{
  "arch": "unet",
  "model": "spectrogram enhancement model",
  "dataset": "tunes sung on syllables by a formant synthesiser",
  "train_examples": 39062,
  "n_mels": 64,
  "hop_length": 160,
  "input": "log_mel",
  "win_length": 400,
  "task": "enhancement",
  "loss": "mse",
  "norm": "batchnorm",
  "activation": "silu",
  "pixel_unshuffle": 2,
  "widths": [64, 128, 192],
  "blocks_per_level": 1,
  "block": "plain",
  "attention": false,
  "upsampling": "nearest_conv",
  "init": "torch_default",
  "optimizer": "soap",
  "beta2": 0.95,
  "lr": 0.0028,
  "beta1": 0.9,
  "shampoo_beta": 0.95,
  "eps": 1e-08,
  "precondition_frequency": 25,
  "max_precond_dim": 1024,
  "merge_dims": false,
  "one_sided": false,
  "adamw_lr_other_params": 0.0022,
  "steps": 40000,
  "batch_size": 64,
  "epochs": 65.5,
  "lr_schedule": "wsd",
  "decay_fraction": 0.2,
  "final_lr_fraction": 0,
  "warmup_steps": 4000,
  "weight_decay": 0.0,
  "adamw_weight_decay_other_params": 0.05
}
Rows from block 2 of a small spectrogram enhancement model, named by matrix and row number. Each number is 128 + 32 x the weight over its row's rms, rounded and kept within 0 to 255. All counts start at 0. After the name is the row's rms in percent of the matrix's.
After each channel's rows are labels from the 100 clips, of 14976, where the channel reaches its highest value: "lies over" is the class under the peak; "responds to" is what is common among them. Only what is clearly more common there than usual is listed. The data: tunes sung on syllables by a formant synthesiser.
# conv: 3x3 conv (model.mid.0.conv.weight, 192x192x3x3, each kernel summed), inputs 0-95

conv.79 089 [161  32 154 106 133  95 124 185 144  98 164  65 153  67 143 157  82 140  73 189 139 131 137  63 107 179 100 102 154 160 162  96 119  72  68  91 110 130 132 137 134 113 113 140 135 114 129 102 137  96 146 114 106 128 104 124 126  99 183 124 128  83 142 140 169 132 163  82 148 118  73 109  96  87 151 111 120 118 156  73 138 121 124 153 130 106 209 127 102 105 157 135 147 106 129 125]
lies over: /u/
responds to: vowel: /u/; vowel: /i/

conv.117 079 [157 188 114 115  53 150  68  78 110 182 127 106 157 111 127 121 142 108 138  94 127 168 166  52 121 118 109  71 105 158 159 123 149 151  94 145 142 145 191 131  83 105 124 150 116  89 158  51  79 109 149 164 106 113 183 112 115 127 132  87  93 112 172  79 185 154 132 111  77 108 131 128 124 114 113 138 116 137 177 149 139 166 130 103 136 168 107 121  80 153 166 168 143 149 140  98]
lies over: /ʃ/
responds to: consonant: /ʃ/; clipping

conv.74 099 [164 124 104 147 116 126 139 214 159  79  96 107  83 168 112 108 148 110 149 100  90 120 133 123 133 112 127  93 163  83 158 155 120 155  62 164  61 121 159 102 186 138 137  53 128 104 127 150  91  88  88  91 102 144 131 113 141 115 151 144 174 145 135 101 134 177 107  91 178 143 102 100 103 153 125 133 131 189 198 170 129 144  53 118 139 105 152  85  95 121 137 133  96  64 126  74]
lies over: /u/; /i/
responds to: vowel: /u/; vowel: /i/

conv.43 090 [ 76 153 128 128  79 108 195 170 104  88 160 164 156 134 111 121 117  79 180 145 148 160 143 147 159 104 144 116 112 119 111 138 110 156 125 130 123 118 163 224 159 130 178 135 138 131 166 177 106  97 135 154  84 113 141 129 119 136  79  43 113 121 106 115  85 149 124  63 126 160 146 140 120 167 105 196 158 113 164 162 116 134 155 130 161 136  92  78 152 176 101 116 140  82 167 117]
lies over: /ɑ/
responds to: vowel: /ɑ/; consonant: /ʃ/

conv.0 091 [130  78 154 159 139 155 146 135 160 129 147 104 141 102 122 138 166 122 187 133 144 168 132 141 127 141 114 160 116 190 119 179 148 108 142 105 165  47 174 161 106 142 218 145 156 133 103  75 190 118 137 143 152 183 120 153 140 171 130 120 105 128 173  91 181 172 122 113 177 129 150 170 115 140  93 149 141 138 151 165 111 122 160 111 148 174  99 118 157 137 113 180 121 125 143 149]
lies over: silence
responds to: thin (high-pass); white noise

conv.54 117 [140 106 150 164 158 102 118 134 111 237 111  86 158 118 114  99 103 102 149 143 165 119 119 146 131 163 150 150 176 141 148 143 102  77 148 142  78 116  82 150 188 158 140 129 175 113 178 162 136  79 131 126 139 112 140  95 118 102 146 120  32 130  97  44 136 106 106 110 109 121 148  89  96 168 188 113 167 159 140 133 186 115 141 129 145 131  93 145 128 144 100 184 177 180 149 126]
lies over: /ɑ/
responds to: vowel: /ɑ/

conv.168 105 [124 171 168 145 147 123 133 193 110  84 153 162 116 142 116 130 160 166 110 114  78 131  94  55 172  97 104 151  99  96 151 106 135 168  74 103 177 149  65 158 113 157 145  74 200 153 153 117 128 148 135 146 114 124 129  82 137  93  41 120 148  97 187  97 167 121  96 111 140  93 155 108 152 127 155 149  90 143 154 180 146 152  93  81 161 104 133 198  72 169 173 124 157 185 132 112]
lies over: /ʃ/
responds to: consonant: /ʃ/

conv.4 091 [126 161 117 148 116 138 100 121  79 169 156 160  44 134 112 183 151 119 114  94 120 119 126 161 211 128 142 145 174 176 175 100 155 141 167 164 145 105 125  85 177  98 141  75 171 121 175 140 156 105 165  84 123 100  56 152 121 132 131 124 159 118 122 142 119 129 128  85 141  77  85 123  56 185 146 127 138 131 115 136 123 124  88 159 159  60 186 147 125 128  69 120 178 163 107  83]
lies over: /ɑ/
responds to: vowel: /ɑ/; clipping

conv.67 118 [159  97 153 118  84 133 110 114 116 126 200 129 130  94 106 105 147 168 188 134 111 136 103 127  71 146 154 126  99 140  45 109 129 133  99 125 152 134 109 123  97  89 123 214 126 138 130 144 117 123  83 110 143 135 183 155 194 165 114 125  83 118 109  84 140 113 121  72 118 102 140 176  96 104 173 138 157 111 129 138 161 123 121 162 110 144 147 166 112  52 161 106 120 194 162  98]
lies over: silence
responds to: clipping

conv.179 101 [137 162 130 169 168  95  75 152 102 188 129 141  85 145 155  86 115 128  75 162 108 149 223 112 109 138 187  93 120 114 184 147  85 172 117 144 142 133 112 146 124 174  47 116 185 125 164 112 135 119 164 146 160 101 112 113 187 112 107 101 111 154 137 141 166 205 119 132 106 138 127 112 132 149  99 122 103 158 192 150 180 123 168 114 120 135 100 150 136 146 165 121 158 181 150  83]
lies over: /ʃ/
responds to: vowel: /i/; consonant: /ʃ/; vowel: /e/

conv.10 113 [151 107  94 170  80 160  84 178 145 167  75 133 131 164 134 117 107 176 123 105 110 136  81 130 126 140 141  89 108 159 149  87 161 173 158 125 126 131 149 105 143  99 127 142 101 164  67 140 139  72 124 103 143 125 117  95  95 143 113 142 100 110 116 102 143 149 122 139 129 126 127 185  93 113 147 168 118 118 191 159 155 127 130  89 135 193  59  80 192 184 183 162  82  91 111 129]
lies over: /u/
responds to: clipping; vowel: /u/

conv.50 128 [137 149 129 147 126 101 141 137 154 171  81 116 145 130 141  97 143  93  78 100 129 106  74 164 119  89 159 107 122  95 126 174  79 113 166 138 120 125  62 109 137 151 146 110 132 132  88 121 140 129 147  88  68 142 100 120  78 137 159 188 158 149 114  85 109 112 108  99 139 190 124  75 121 111 155 122  82 155 147  78 132 116 135 141  82 151 180 111  88 166 133 117 102  93 188 143]
lies over: /ɑ/
responds to: consonant: /ʃ/; clipping

conv.13 106 [125  90 133 124 153 139 114  78 179  91 139  96 108 136  95  80  62  84 121  78 131 128 143 137 117 129 136 154 108 158 137 146  95 131  40 145 109 103 131 164 164 127  96 124 145 211  94 109 148 143  79 103  89  96 113 168 148 115 108 159  89 131  15 119  91  74 133 115 157 110 100 160  92 192 145 142 134 154 134 110  89 142 160 108 170 147 104 116 115 119  79 143 136 181 111  62]
lies over: /u/; /i/
responds to: deep voice; vowel: /u/; vowel: /i/

conv.23 090 [117 131 128 165 136 126 103 132  13 108 139 138  88 152 142 149  95 177  66 140  34 162 138  72 111  82 109 207 228 147 156 133 142 155 163 142 125  99 186 110 140 125  83 156 137 133 128  81  67 110 139 142  94 124 137 150 134 135 178 189 141 128 109 125  89 119 114 117 165 145 120 142  82  78  82 115  82  93 133 124 137  89  66 115 158 114 132 116 107  62  81 117 125 164 101  99]
lies over: /i/
responds to: vowel: /i/; thin (high-pass)

conv.118 104 [149 138 151 122 166 144 124 140 114 118 167 149 116 139  71 123 134 111  64 128 103 125 146  81  81 131 123 143 137 166  72 118 120 137 146 193 135 117 110 139 187 129 150  83 117  68 125 134  89  91 129 141  83  89 128 110 194 113 138 128 125 195 162 134 107  74  50  91 117 185 144 150 116 168 113 154 123  85 140 139 143  81 143 100 180  80  90 120 195  78 122 111 132 125  88 158]
lies over: silence
responds to: child-like voice

conv.134 082 [132 168 130 155  59 142  97  97  98 178 111 152  79 127 124  83 121 130 148 130 139  94 137  81 138 127 147 115 191 159 151 209  92 152 143 135 111 160 183 137 183 110 155 103 141 158 187 151  97 137 121 115 178 104 123 175 120 122 158  99 114 118  75 120 113 133 167  95  78 146 175  75  49 144 127 111 152 148  77  94 116 127 169 135 170 158 152 121 132  90  85  91 138 136 148 150]
lies over: /ɑ/
responds to: child-like voice; vowel: /ɑ/

conv.181 101 [125 157 126  85  76 137 140 178 130 141 123 151  61 115 109  96  82 105 120  82 158 156 145 181 102  77 125  99 100 190 150 155 156  80 164 101 107  92 121 136  97 136 179 109 136 160 129 147 182  84  97 217 146 188 146 150 162  95 130 101  55 127 171 115 166 130  40 175  67 171 144 197 129 138 112 124 107 117 105  73 151 142 104 145 197 143 111  98  97 151 132 122 138 118 141 122]
lies over: silence
responds to: thin (high-pass); clipping

conv.36 092 [149 130 152 124 146 177 106 149 120 102 171 135 106 129 153 150 164 134 132 100  98 115  99 146 103 211 163 109 118 112 171 181 115 147 151 158 139 116 101 161 147 104 112  86  82 191  95 128 129 135  88  93  84 101 188 113 160 163 188 151 127 154 142 135 169 168 114 115 142 104 119 142 170 138 116 151 116 124  95  71  81 117 167 110 114 109 102 106 146 163 171 111 150 102 114  97]
lies over: /ɑ/
responds to: clipping

conv.143 122 [143 131 118 148 155  97  84 151 139 193 127 189 124 125 140 140 150 145  82 112 115 146 116 168  94  79  88  75 125 166 142 145 123 119 203 137 163 116 160 116  93 115 108 138  69  80 102 145 159 101 166  77 160 142 170 126 116 125 121 128 136 136 114 153 180 152 104 115 100 154  81 145  97  81 160  67 142 197 119 153 173 147 116 131 116 147 121  85 162 107 102 160  80 152 170 145]
lies over: /i/
responds to: clipping

conv.111 077 [130  95 105 182 135 101 145 136 105 113 170 179  28 113 111 153 138 201 108 134 112 115 180 109 100 120 150 112 128 126 176  97 104  98 137  80 122  81 124 161 128 114 108 150  88 156 139 170 197 109 114 139 141  99 139 142 182 102 145  87 143 136 104  61 101 184 103  95 179 115 171 159 162 170 157 102 174 127 102 148  82 201 119 100 178 129  88 126 123 140 141 153 148 150  83 194]
lies over: /ʃ/
responds to: consonant: /ʃ/; clipping

conv.76 108 [121 116 155 200 189 133 125 140 113 121 141 112  83 141  97  89 124 176 147 151 150 156 120 149 161 176 154 145  89 195 163 120 100 117 109 132 131 134 187 129 165  98  87 142 160 125 133 129 227  87 104 113 142 165 111 107 131 102 112 125 117 172 187 115 162 202 108 139 121 134  66  70 166 154 151 158 110 115  89 131 121 157  89 114  86 167 122 143 165 169 134 144 114 120 197 137]
lies over: /i/
responds to: vowel: /i/

conv.130 089 [157 131 132  81 147 110 123  84 100  46 150  79 187 100 145 121 137  29  68 111 148  96 136  88 132 157  81 179 171 139 107 125  74 129 149  83  93  85 182 172  98 127 128 164 149 149  75 108 108 149 127 105  80  78 118 149 144 126 131 108 108 145 132 127 139  87 137 165 120 116 124 111 106 117 138 128 150  99 124 137 108 146 179  83 187  89 122  72 125 140 158  99 126 177 144 115]
lies over: /ɑ/
responds to: vowel: /ɑ/

conv.174 093 [122 130 112 167 123 129 156 115 111 106 100  87 122 158 173  96 138 193 121 145  89 118 156 114  93 163 125 127 164 132  79  79 208 104 151 104 120 122 128 136 147 145 151 125  46 109 110 141 129  77 136  84  75  99  99 108 130 101 190 105 170 209 175  97 138 102 142 155 110  91 129 120 160  86  98 144 123  72 136  93 146 131 185 113 169 120 109 111 136 157 119  80 155  94 170 130]
lies over: /i/
responds to: vowel: /i/